A small sound classifier, trained from scratch: width 384.
Rows from block 2 of a small sound classifier, named by matrix and row number. Rows with one number belong to one neuron. Each number is 500 + 40 x the weight over its row's rms, rounded and kept within 0 to 999. All counts start at 0. Numbers have three digits each.
Before each neuron's rows are labels from the 100 clips, of 14976, where the neuron reaches its highest value: "loudest band" is the band of the loudest frequency at the time of the peak. Only what is clearly more common there than usual is listed. The data: synthesised imitations of 52 everyday sounds, one a clip.
# fc1: MLP up (model.blocks.2.mlp.fc1.weight, 1536x384), inputs 0-127
# fc2: MLP down (model.blocks.2.mlp.fc2.weight, 384x1536, transposed), outputs 0-127

loudest band: 4000 to 8000 Hz
fc1.751:526513436523505436537518477485441530469450531597489445505485567490488503575576498456504491589502463535513576498524518519457490489524545515458513532502541519463482455535537459506459570586543508529546470496509514535541558419492524452454473515511531536464499472473497572570464430488503495569538490441514506575523463489437504506556461433497459527506538541529528496520553507453595529492483
fc2.751:513466451532503484490506519476485486498519498488497533469507473547532492481478513414481479479454514479469492516538522540497495494516538469532544544525506472503508466489504455489474516526499495530513477496530419485472538516474558537503470491492486460486510521503476415462524473551557512499385528519501514433461564555501436496456438489447517525508498474476494469463528518464488461532508

loudest band: 4000 to 8000 Hz
fc1.319:459518512486524473553503449491483404597508551497553446501509462472496512508484507541490447524550552445465444456517497541481562491489531511519576459446501546474446526531502431497478528527464471512596538496525476468559485503583500460481527486468568517391479500554510532408468495463448486526579457474500521498498503490449522534441507501478483538512520498488411535493554576521538525517516
fc2.319:475483552518439460459525410470507537505567546478468484485502431509551487553463496546433496533555449519438487498463526518444526533464474547483526484550545535508573519488517546487518475507485502477490471464454502449447489463556488515531531594445404456568478522525572510556517534487497429421461448526540533483481490461534505506532540520480446466528457477477530460468530486497502451511448

loudest band: 1000 to 2000 Hz
fc1.87:433458491462500432502554511479503566544466496536475488474487495466577499549528520513535525501479539475521458554460552481458444552533477457551452466510584563451513561464518453488523594520520433567521516480519501480491454480501455536450432462476506493465438517574483498465475419486485459514486462500498471443499494480544501560483541509501496512482508529530446474504521574483564525564512
fc2.87:485451519484533522500493545524517431534553468525558518534428498523594458478437506464508473507423479464576425553532529469532422533497548472525559519511523519540484509520524493534514484553553546546465408503499475554540467468505481595501420502477503553538514537418548571520510533563487485451501499492484509518538532460488497490531488521543492486500520420492538462477419417536504454499454

loudest band: 500 to 1000 Hz
fc1.455:521490553522543506503586489429532475468469516533499464528512533636533543535557523424559461547495529488514574444533432546475501459523498545501451474426459529505467529526563469509515538501557523494491554469540474441520553464461525518493492491553484519500433446522520423535507522569513503482476499496492523471525516482481428485505498547508479405497509514484552507524571517488461426490530
fc2.455:546505515494496516513572526504569502512491501596551514456439505482493502514532454484481470490562465551512526503560585513564534556464487460522505518450540513523520549509537511485567560493454535497452536486465587488442457469461566514487482462538531425543452421479442515557451534541431445550498490539529476468533474533544450564499456517561494466510557538535499499455448465598417489522470

loudest band: 500 to 1000 Hz
fc1.693:534537469496477548448493494477467486388515486555415494439455497475529474552453488510460543589522392528554478477567469491465460524468481501480544535511504546492466513481527471490493527509577398502584419466462512512482440459479523479518472529499513544491523446472487507459594480578453482475501485540468547449545447517496502506499470454475542496517473591515393537511506439470513527476484
fc2.693:532512527473430519502522442508572470514446479514573498541515597557531514464510457529485472421527490556473490528470503556523551422529477441473486483464444513472496569482476530502508471424508565554424511487513537514536618483523436492544476549509428444564494443572503499529418541450519517530475498475533521464513553471586549483601473428529464494480493494429533453518512508523548477505489

loudest band: 500 to 1000 Hz
fc1.622:556446470519482503437436430529491500508551516529513494468487533561470473521536517489544493437517497582537539461471476473530444467501479557444525527501623529390443507512447515482553531549575519533540501508504503478482525542458567455483454511439576479498463549475530473512491484437482524493557517503469457596427498516433535567496460529501511469463518551516538552469493482526551432524504
fc2.622:503481420502492545483499591448503535484478499462498499514533551499486482555534478477475506474484419540509427582519539512578459600514499482501449532460433485622621498478493435507470485585515546482525560478494513520513548466488500480502552497577430511532548563491501510535500551500506521531561494403433568386499462495468528519551514589570525566487482487469531483445491522490365528464535

loudest band: 250 to 500 Hz
fc1.169:515454466508477545491500539538543484493552485460503488523519499510492484496474536533538497472510474620485500499480454499479458492502467402424480541414492505496583518489547479460470422515478521460545478569542500477512513515458465473530449483556483448496546570441551516500473421446588436524561467453503534462491480565581443457496479461502568539471485451489467503526473506514468576506484
fc2.169:478535536490496464493505585502472449487466502510539456507439453479468469476482510440521455494532505437576460450519477511448526539549531500539502545526475502501445512467510445495499419517523554493523529453494522528536557453505529512479525458493473504553441467538467530493560488541472476445474491497506512441536524546534514543455437436482516525499462514552542510474457552463500451484526

loudest band: 500 to 1000 Hz
fc1.112:549567512476495489504504497522527384448496476480490495485485523510570449406514464469500492506463532495575524555548455445496491496514503415557515486471533444479510503511513470464549494436575526467496518484535473446552480555433503474499481562507544482531460533448502500478527475499522521420484533526550458488518472501514511550537482554457514486543482456460470482523534556473540517509486
fc2.112:472484453470568513501530467483485500469475508516501418475491521484447537504528516516495457463467508471497436550584512467454448560450485447491518581482506530535535527518415460479509524562522498536478517556468514580478513575524498525475492506385453557523572460603512574478473475476468421559494490543516499493540472528477514528437510509533538522473466480522506501528534581552533466502515

loudest band: 4000 to 8000 Hz; 2000 to 4000 Hz
fc1.191:516477543546485517490492414497499526528438467466495522501453468534480503467482489562506538462479522463539545453541470531524514516474470463479455443493492533412501498510399485530455585517453523488511591551519544516451501479467518510513540503495524538441516537520594508460457436537511519484495531505472522548444457534427538458520505489533465546545492566477520466516496396463437490489461
fc2.191:497452503482508478496470507509524501532537519419532511466537554506473486483485479579511536494428438582445512489541536515435511513513507467532444469487516526520465465405609511615524522543444447523542555459390555535550513548530497489508523480550495496476490465485522480560564458505531455563490457412524486458483472441529520429457463461468501517468587499495509499530532543494517427504497

loudest band: 4000 to 8000 Hz
fc1.572:483553514449457491517485442429440453511442439479468462477507471552511545514455498528497462476516545449573522600498537573490513508413531497571493473557500488467558451480519471522453524540551520414533495487540441488511496485494531472542547534523532474459520505491584472473469498591482485587502447530483543521504489408511549495509536497521494449460534472571475533453509529535490472425490
fc2.572:478509566468494425459485481465401506437563488509497457438488585489480493531532590517512528510540511473462479456458496453456506499508472422447506490534541516493486505472508477478473540558467520543465535562579415473524550549463461539485471496533513505470485491470480453467455522525474531415479440418564502563472549478525518477433475528522546481480515468471501519557490442453454503535520

loudest band: 4000 to 8000 Hz
fc1.313:554442547481499485488545477421451493434484452418507511532502498525516515406516517547519505443435526457545527510532535541573527522485507526526450486433478521530500541521534540569456514523506447581423486502502484573537468513537501483581473575525544512482507490620518506465509475464489508501467477460529483529470412529464532410434484421550536503481482428499521476541479508543543531517419
fc2.313:549513496473487517485483479411509457462506521540433550525478524461434424448466542540495540521488408482489479532495467476496482437505531496484500473486467416570525575495376568562472486512567501497499509438475538486463460450454477552555514475588508561523477565491554493521466490555520480601537497546504508480477525460539488575531454515507407500525555543445499479580551506519505348486548

loudest band: 4000 to 8000 Hz
fc1.221:493443537435546509528558545495429462555414496532524499504482484549436503485492464540454561404513467460555511482539452398488443500521503536486416525477397429536480583485491479489446439557501554491492526596448515539518516528548509490494533506430533521491528437455522533505490429484536556500494415511535466495452569451480459484459506445503493439535446527593510508423536431489512471488468
fc2.221:432503465498550444446487493541470483512482516472562465509541558485549536509501481490354531510517524594501508488556468541488559493497435495530526497552464501474500483476512527541519520459523423493529535444520492513506574427373476443456501433450477493487444543514461504486488508471586478492498523449541485536503502489457466498460549517558510490441521536491498418516508468516508478514484

loudest band: 4000 to 8000 Hz
fc1.342:515485456574503469507532588471445542509416552528539449475446473508508493510522531425518491497459511486545560478554407531503515481440519537540481544506558510533464520526480539546417546506527536607581491534456534548482542445536504430546556463473508518489467515479497506551517497511545547563494463460534448536481518481452482593461566435498464495539563532456482440507552533523515468494486
fc2.342:447441465513545487549535463531502528503447519497565564384513550464515496450529550520462530553492506464499535459535481520443465533552525541545537484516576459446456534504493510571501476550444507465497488466558439479527532491504492485471495538472470478435459465528581420511526471561523467537509572555525534520563538489521431510508534524499422470469562514508511517489545485522423543510570

loudest band: 4000 to 8000 Hz; 1000 to 2000 Hz
fc1.445:530529500559520490535540531551498524444507510457487507509450526493496538483446556506521428622507496533507465504522531472496489482491503515495556457483515546558571494508520492499439550523504447468455480529506548526518488517484528573506517461482451574521540467506520482496490482474480500457511507544491445464504547518510538501500550413441493396527543567535515570476478494492458468484475
fc2.445:504534514522533513540520426475528500511568493521513528528462505553552432491467472531523545409563550503469524439438487568475493519490575522442474432413461568549541459471480491431556458423414520581561512485545435507495555564525463493508578581559515500448459466523502523515487511525526549448490510579525557484495490495486412512554556515541544500562567526579512505525511450590579456478480

loudest band: 500 to 1000 Hz; 1000 to 2000 Hz
fc1.134:540454502520490425478441466529459428546496540545497508451558512509473476472547524486507512541501501488470564536458524529477527570542515499536464517458478492469503425539531444485540458586473540439560530442536489541512508521509434561528526459509611567490467538492559529505551456558497532463523445437595468541478514476465438505503477416496475513493494548506449534540509526485499546522546
fc2.134:428478508532491509502501494513530517483523497517524488565466490397488502481481477543516511464525437580564562489433498414514449493459505568438572464534451475564476457476545468548459553473481455537523508462516421539492496523499571447437467493457539472515537493565487466514497468538522494482446507508472487462382441464518500506506524514441469479546475486460547481436505472524494425538501

loudest band: 250 to 500 Hz
fc1.56:556541515539506511481441519492513448510647499480537492521495489516492546424445480533510493550496508478470557531453471527503488552484549510544488480494555505496491523554479520484515530442503540476404481520514497521581468425507478454545508478492481513497545552534423552548560459532531466515427416506551566559492517592453437484536436469523552508459475515532548574522504545493518516461472
fc2.56:485508462547448448478471539486512507487474519485484491424471504515517458572548478497556522546555524517517516495491470482503503440491486446525531567545501539507573512489518492496471509460478510449467515467501486494448523602518483425481484512486580495487490448446520515529435521505542505558449521509532533481469533506584564490495524476482489482534477451540544502476432481572532469519524

loudest band: 1000 to 2000 Hz
fc1.183:503389538539550486441541473449551535500395464490493552478471565491531464525543448518483504462489542510482517511504478463536521527554515491422563460491476501546502503557502528530478519518472498520465464450523475480470495543528533527474467417482518535516480522565507482538482519543554512525525461510498522424483470513418468575500525490479482447488551505521462542497503505557458493466479
fc2.183:454463450475532424510528509477564482568576468486521570505610464540416511506537574469504479467468536479481503494464450520537443529504428477489510504498467439531525565446477600498501477528509494493517430537497558554428469505417532523464475443536487561419468411540510531458530508550459450500522473619507514526499454489505508465497530475564509560475491524548499481514548518492530527572528

loudest band: 2000 to 4000 Hz
fc1.597:497507590501585450501479477520517441538506498549427493488474441464512481463508462458471576471548591518484510456551513424510510521446444479552590483471541576477562506464512507521569493503508495460455543479415498494565525518471522481508477537514546379510498529490548444498522454497443482515483516508525558497469468527493439507514521489388440488484488503567428524431449439417511455480514
fc2.597:498526470503474512525422479507558528503563459513538570476503533466499461487445476472522466512435498456469530509464544498557539521500555529515451575458498538526426538578460502541531515466490476467405555435468523500512514407534555483461502521519527462471464530482564535396537484553535464479474509454507517479493489549532557483486511501471513484508428577518494565534463594493429473456393

loudest band: 500 to 1000 Hz
fc1.610:557464442538495515421509478453427444579585552495419560492495472488504491488536515511476407552550456490519493477532491457444446564508556564476519509474521499544579491467492477511507541473522527547478449553514438504536563509548502498472455565463464468510549424478467559565473459533482491491532528499481512542517543459511473492413503526451551525491469465494573506527497447515480393609490
fc2.610:465518473487507495526482454443537524511529531513591467530500502487472480502508538511524512475437485562546433543538548559498506449482429453489466494493455564460530475502414535470512519590517516565473521537463540471517488482549548520557473635571495560530496489480544533509474466465506505473390552496479443467474451473524562453577554548518553511492513431460424542511559498485485559463555

loudest band: 500 to 1000 Hz
fc1.723:495522463484500527470491510480527501517542502540470537476461446488479462484510509508435474463545589497492532498446486490475463449558527511557484504562472529462486507487448519499556469553467508536538452486479519408467522508532491557522512536530529508518477501458534511515461507521525588491485550538508558505473587563508491560522495494512508597517494487464484453480451508488558528476547
fc2.723:535502499519562429484492502505496558516509528532517501433517522539561513576475448575494488525486487508456563494512622535443480501480484451542539469490512541473512492489542390460513489461482516439511497455436539475543526418481397480521529436470544545510540533449477494462517426504410521535440509561522546449541446491526515533521471448503403483478425501494534544478494536546532490530476

loudest band: 2000 to 4000 Hz
fc1.480:487469467501439411540416553501538469487515514503572508505492526457480507459546577480521513544482484534477569474556576517465446443527486543517504490497466465574504541558452554422482525480501469483432504474467554544458501457459553479528574539479452491514514540474473535581525594511461563484506464521557510473488493507526429476498551469524485536503447476488452526497533502459477495449446
fc2.480:517423518520532527516510523539479499408479460554434528540554493500477405488482530537507507530494532539427542559525492536536435563481528459463436519485448531478563490542471561567441497519526517450493543502497509484449532459491467424515521502509571486528527470537456498456406417464484448450458490536463465509551529492550514428466564522516490476373514450467484516550486497493553473472452

loudest band: 2000 to 4000 Hz; 1000 to 2000 Hz
fc1.311:519503491453525495505521540458524539479524558522511535457508550466482557427558500507542477447504454574557481403454453561489484487456540503599446562422583497433482485502494525490588446493492457494539466522482442547557481529414565455505498577518508556511475533504512540486560432512507423456475500488497544512525471475468470428533542487482546465550422566485484485498474462505555388443515
fc2.311:436493494497511439522585434518548487467500474490484491417536476507470563534573594484501490548458503496496493646498528485453585517543549464487437487529462461521587512480501570496494490467458534522457487496487538491454560468517519502489613443484519503502502539489496482444494490439469495488451501471530538499574564488540547529441457513523486560442448487500484480514557487552460531530444

loudest band: 500 to 1000 Hz; 1000 to 2000 Hz
fc1.612:486523504474545562509508445467481468535472480521476444476491530412492520493451518528551549518520542532526571533499500498521419553496429436455529439468459469493505464542476495513613480504516446495498480493502513483466446479488473561463523454483505438431481549501569525531462445530444467427467501489451481498526483430443500452482487468482529550512550393574397507480465460524501486437460
fc2.612:393487510476468458542503537463525399483486443476500568458447507461469510508428515482513445482533430575514554451470579505536496453471543529560478422497433487492484498515508512487446475477536493493474457568487531439542510520505452468448458457480461471452510462494496507432535501511437448516531511515533513509534585471498485541539541463527438536592463503492499483474565494479449490555503

loudest band: 500 to 1000 Hz
fc1.9:493442509501437468480435405519494497576495541464540558535595441547490547430562488484554513532532434470515564480436548530483496477525483552493452514496569516464498471570517455549514568493534492556468496545508505494436487517529488577436550552551526533371547476531467549528443499513551545430475467522516517444465480515537465428507443462544547542524471443519497495535433540496483502510503
fc2.9:452509499515555489547473517489461580521555496481530445523447567490503489483504517561467512458492521488478465545501586493479518576479516465457508584543550455513467488493446459482479471489498543459499521537458471490422520490479572509410517498497506446580478497551522503513517460461536488532431605420522536531514505482572453489506539519509449469455518614422523501518539557470511542542509

loudest band: 2000 to 4000 Hz
fc1.418:453439519476501478565548561455546440494536555528500503495420517488468452550494506465485468509591535527497555497459520509537431508479596498428471553472502525508516442402478527469520476486510417459453521572509527440471474533489519440480458525434550437481468488611469439448519513565495486477567496468478503484538469464438561489535504494583509485463463581403467508476479547541501418478520
fc2.418:474485450475476453497513508510490527509421431461471452441514501472504502507547541495453521449437540497511500524541499585496545519543395493495486545487476495502483491473591520485522447490538518565517510445501438506429508513590463525513521485493450559542586558467513469552516487458510419498467476470494490516499502479482526497456513517443547501508574452441561489394419487467492563590492

loudest band: 4000 to 8000 Hz; 500 to 1000 Hz
fc1.184:466518431488485485546484490517515550480455449479539531567475509561445462510504494480481490457571513558452523520514556543519508483448428395465587476517550515513520529541533503484594485477371584459504495500431522503464470531461478554463499485428557505487500530466450483525545433511482520514512435493577458488446505543562462593499513462529555517575458530511578570594539466501518519485434
fc2.184:566519531510469553486489446429521484510539512466567456501473510492494507597480497490529457516471531533542536471444460485546487535535523473476497521533549511523504460506414471433518473415527497564528500507503521496464535521460524577415521495441508457459517522551508455517475537563504460531543497535446508550497459535507508528488479525492523437511475551506488430514478615621471498514495

loudest band: 500 to 1000 Hz
fc1.617:540532462519562440522554541497507427485451559475568447501515487527471538547493515506437553468479506533461438505614507484507486425471506508575490527522491518559521442487523497532486469410486501524501472484606507537443508531530511517481492485505460534473457446524468501546525510540491527466526497491528455525486487456507430495473465561492499494573461496463434542508539421559463491472476
fc2.617:502484484437452543519517498471624507497528477494476505528486498438497566478461514401448488520566454532491478510458582470517522491504510519566486549522492502556537561465540494470468545512481483479489454456498527548507461554577554481513515517558506454457530451543508443438506486488518520554429501469517494498557441513438494443558458465460494463474523532467482459461501470501446429564471

loudest band: 250 to 500 Hz
fc1.13:480469551482521488507436476499515484519567486541503473509511518550520536535512573412490531529530526529473585446512461523489551551525494478472493552553562504477535497475562495481504494495497532399511527457531504460548483481523549428488505545541512463483521420514477478495503549465565458509544508479540502508512550491498491435513458492542542422464520478492549492526508474515443477499493
fc2.13:533538434511466480495436450491500484480517499528530544476530468490472576511483539504523481403461488465499483483437526514522501494452548488545511478497504553465466522405472500559512511494493478463496500477519492575502462469490518482472465487496492471536505548559474475417538472438494505554433510505523493501522492503508415554461467458533608481496506538531540467478503551522565433450503

loudest band: 1000 to 2000 Hz; 500 to 1000 Hz
fc1.59:506529410417490589489485432537456467436468499483510462582502482540487497532442509500538495482538452515560534516451512528418496479524488499555434456551504577496541512481476474476506492486417506458488527509555500456528508526566487506504472482491443501478546543457463514483533466515485524536538566521502547537524482488490456443565420517472543570451467566489520486480477550437451559507477
fc2.59:451494479496450487560515496505524454454433492547552530478433435497416462534435489591507549535518457527438492484499511570474461538394515529587482479411445489534530522545515520431475417544487543421461503566464522496492462467498514488511482521492518561550471503533506512490528558460440417476474577461495519476490483511561447516472540445528459509474422538466513511495531458431507534537555

loudest band: 250 to 500 Hz
fc1.99:548499514533469520531431568477502520483550574527517538453498545532487492446560474480480452485429498529527473502542498481483535484508494421425444472526543538494406498504583465568502525486477477476502451468446488455485555494571443474495429510527535456523433480553544497505446473502558446482458441464454534479527425517525608559550517536515503458591523525481459523487387490517407585492492
fc2.99:476460499557598526514563555518491484503450459489534504517463409446547487477443418489521526537514502457461598435486471476487530489494446559531520535545474449467444497458475533399473488525497474489434495561557486437529576437517524480542463465505439526555608525544565533487510575518422540515487514478525456511525466513484529477439453477478513489444446503495569518492447525552556515518449

loudest band: 2000 to 4000 Hz
fc1.105:483517535520534494462550528498491485480409515512475412506613475477523529530470508494480525527512547586546492446430461458485428500461428514496506482523510566513535454484543414464509414540484549563504518476519475472516472460392525525493534452479530482562487496587500488511537485458557518505490462549524436473478484490480464542503546487482393499511626523479545514462460467556476557410472
fc2.105:417498545469507465513482498487476543545508493499528483509496477500523479486627524557487445496481474471440496491517561506533513502450468560506465516494525479510520510576431482553521450506523503508519477521407452561470560531517509498486524462529489448497490510565535484459483442512510453448485393475536446448514459559507526505524488498504574516478478512487534501506577545517480528556564

loudest band: 4000 to 8000 Hz
fc1.363:401458542511430554494614494505519481506441569527513461553546524470482525554517521495457563415386505521541502511495518480520480444469512528465438550535475557452534522529434469444488527580440534506511552474527483493516462451490469529515572512529522471540486493420446450543495519483469483492550473470476474576489458445515505458530439528490457497506536510483469540545489451437498488409593
fc2.363:619462486477497484530472513492608455480428462493445390443470541502462475541559523496527510600502487548491506554555594513428522538460480457529498518506446454486536514526473541571562532449479472545416478574494507460461493507501473500449513470483546490521484488418545488417470467521453533434462479466474489530452564479460559413563493455477500626513488480475468500449509480570429498487566

loudest band: 4000 to 8000 Hz
fc1.514:530477540547495465454537504515487502560458450410573565441442483526553475443499486506536504515526500515481465467517576537508535497550529591514518505497525477534478527488548527481552447535567519553512461550488505482544434503489458510508523504465548500497447514432570528436455537380488502403432450607489613479523567482444527473449531530495553506514561441535523503517468495487468457478485
fc2.514:544489456504583450522473467515523537481568477524429459443513502506523544534513542492474482526511482445467501515545446461502533537441456507482530456521579505515507530507480488500456562518513454474518493551448550489570464539542531572469456439491498442485549509492440496463521475547539496551445475546552475539536516488458423513522441528483506515473449513461560422503538502479536487526553

loudest band: 4000 to 8000 Hz
fc1.678:544523536485496522539513522512421497523510503473522402470456515421501519513551465485519511563499524492430525458498496449517526547475492513420546455512565477542482509469576501461503469507482475459450556460493473518571544501444463394418473520484456499515448570535528505501490533527516530559507525556493467476515502504430516530508545524500454470479514569463505541467484457496487518524527
fc2.678:493535476486475497544496449461471519530507484484516534488461427507558442496462539473564524526483501526513449521449433536497428503521438496606453504482429491423473511499573467489517500464528577514465402484478538468531492472532545545442491428447562490551538531502503546530580513560559539435434435542492453500501538520514467476517491498510445406457532435477492459519546493556483447469441

loudest band: 2000 to 4000 Hz
fc1.94:558508500508472502504459503467485510501464552513480486529442502549543481503531511548469488559475488514506583438518562502455497555437463517553472458502488488447543471495530440556483514535544456526506502453521451496437483467505446465508544528516551410518521530486518462583516544484540474446528511499464483520492484498495479515592491582577598454469482567421550459498480484495474526470437
fc2.94:568465515481536532480462544390456501475504505477512494500535501447472448492493588517502484503512417490475439509497501483474423564489475467468485478536455582512452481506562524526491517520528480462534467522511492547475484521466514578437544504506517539481466498550507514434491563414448463556441495479553576511515524507498559474499441504576460510458518489512514550446512493539532428527458

loudest band: 4000 to 8000 Hz; 2000 to 4000 Hz
fc1.166:524486559499546470450506435458481495539559492450513540449503450578562501458520533466452545428426507531452489491505519524486496442491495466535491446508450513446495532486533492478513515473416526551493461508460451505487485570515473520469424523541440502492473508499464453543524583578592399447486484486433561517463492521548445457525524545491540483494549495573526454541550541491529491542458
fc2.166:569438480504516450628477457524492469525391492537487495578508502442492464511450557547485470543480490521478497480542499463463478541508558538553513546553447452422517506535465518502530482469458446510511481551540501566503483494496432502482535478431492539519531440565494483500498487542463579446522454528564562524499516483501524504533509496438478566543462522523526587538481458521492466522554

loudest band: 500 to 1000 Hz; 1000 to 2000 Hz
fc1.596:478501516539492490487470504455537518534535511510539532475542534592575528522535489462548432516453567482539532470412484420553536552489575466566497499509499488494416431544463542540465523529568482562442489486486550505474449506478471549521549482510475469451515525495507479482420407485457477555515457459520471528446415580461481496496523474554563510503490548433532507553584536533461523495538
fc2.596:556495495554511564519458475506487479484447514479463445509496552457558511503479498512536485502544512456532481539532430507511415530486500510415569484524490474526498482477496495470510511547521545544507450461409523478474452541529507505525459511544504507547476465515457447488525532443554549478375472466509519484552487442546539520474464528465470461510469485504549529499522493479470529522452

loudest band: 1000 to 2000 Hz
fc1.424:443486518480518517531376522482427541457544471512486456462485561487518518515470492562526522433552505492508541559530482487540468556468406423483486458455458469480550453496490464494478448479569563470463452522464487506492517560498509557585491541531513458469515480512491473517435427457507482548466517500464527568520528498529502382484464498484523520576542529546509479459477484477501471524576
fc2.424:492550479536459527594521496425496471492465514429412479491522500507485459487511499452520506528465453490606605439511480472522528490518470462521464466443464475452499458502428507491471561440413460527551510412542364434548505490453502521516500501606461514550570536483493518466513503493461465494471422502494486440388507478517453493465479554477555496509512487580472553463476533467447509494579

loudest band: 1000 to 2000 Hz; 500 to 1000 Hz
fc1.472:502479538505493570420496510474514570568453511486476477502527459476531497470522473505451457528507435461512500563477473504496484553560437496483469538436516504486471455566463478452530440488508513521513506471456453529497492471468462491487478507509451464459455426468528448553519527428514426480489489483506452483499443462533492485509558547453512481507496568560440536515456505535519489488477
fc2.472:547480561448480465537496519502566491492520445420443510454523507556562564425553451474503528547452528490480407428517575520490471624491581575508546578550446445522472523499406465510493533441452510469524471459504454486515444486449469477554481492498528470521499443480501517542493497541518503511486492531515542437490541504476566454440522493496587564519550473525505500506504537466526449473451

loudest band: 4000 to 8000 Hz
fc1.694:556466570443517434445532499548538546527452472559501484453476496492486473543530482508495583568543502497570556501502456518518478489427520527491476535514567456496523514473541455473497518491520529475526442506461510477541485473446394508493518517499450480439492525516457535471449491430507523524540453502492533488582536433471510561514547479486516516507444530530478440446604466494570494472454
fc2.694:470516457492521442536551485481553505458431467534414514594477512461462520526579569492479519468520494535508504488495488572393545459522527513510499460444465475471483483494457450551476472417448519520574577541502530541470477490522545502452527553467469522505466447463537496451489467495526491564502514498551573540458562468491463437531510513532520576460564448483475514517498531509521438514518

loudest band: 4000 to 8000 Hz
fc1.119:515525516495515498509474453447517426476485543541448451473496532397465507493533527504499477525395485478495487510469484497467470528536541482515540490608564468575548479584485506455522622501520508482479502505476493457495440542509507504451410490451508498557486436454512437511472511535454497537548537510490450495487466506493517464465524560468505488604457467512475509566453583499487523506458
fc2.119:439492569431451502492557537517507513433515495513505519496503474551448450542540513399534472448499519552494554540486531489502471495522500541573494475530568453556465520549464428560515565509515503532508567456558524461478455468476520583452432510489530574492478460615518479443490475472421474505488529480497486506520534552504503480553529526492510511468527457487521428512523436444540487491483

loudest band: 2000 to 4000 Hz
fc1.477:539431486450488459511532464480480520520599560546511554399444469491519511536509516512574509515487493500555389436520442516497480465450441505444457555465485470555555552470511452560519487478488441511505527590570547525457470541516476519550453497516510500485512448441509523528472490539423446460451453549466519427511476477469572508487469501511515465472527476573544508497542520568450474490520
fc2.477:568566505512531497424518425470503557470516427481459481513515554564507476516529540471461504527534518470538504554511506441478463563528495469418528555501457526511541529531431544487515507452495512520503522553511522468619499534490529510532496514546536543575471477513482491447538522516497509511504524571427583518502487459545519555519474479546568523428498448454463547509484469503465563490542

loudest band: 4000 to 8000 Hz
fc1.50:559498463509502491579467504517451440474550478469447507548371500489503578497481597522423564504498498476525502478539458480490523507474497479467540464474489495525431478527506537510424485487471505473543475484537482478482461524577480417545480501479506514567513534525605474554529548515511443566555548502546429474496472465498500549460502490491488446571479544523532535451565516548545545547493
fc2.50:534528497574556476472564439423519517490475487488475545458482576478460421441632485447493549528493549442481428539452503505514419503514570516552520515477523560502504502551437488530532500511461500481580468509494560515456413530465486558456525454506481534479461507499462540514497518521517498520474451489551480530496450482481472556506505538515511516490552458444503538403490480508515529491424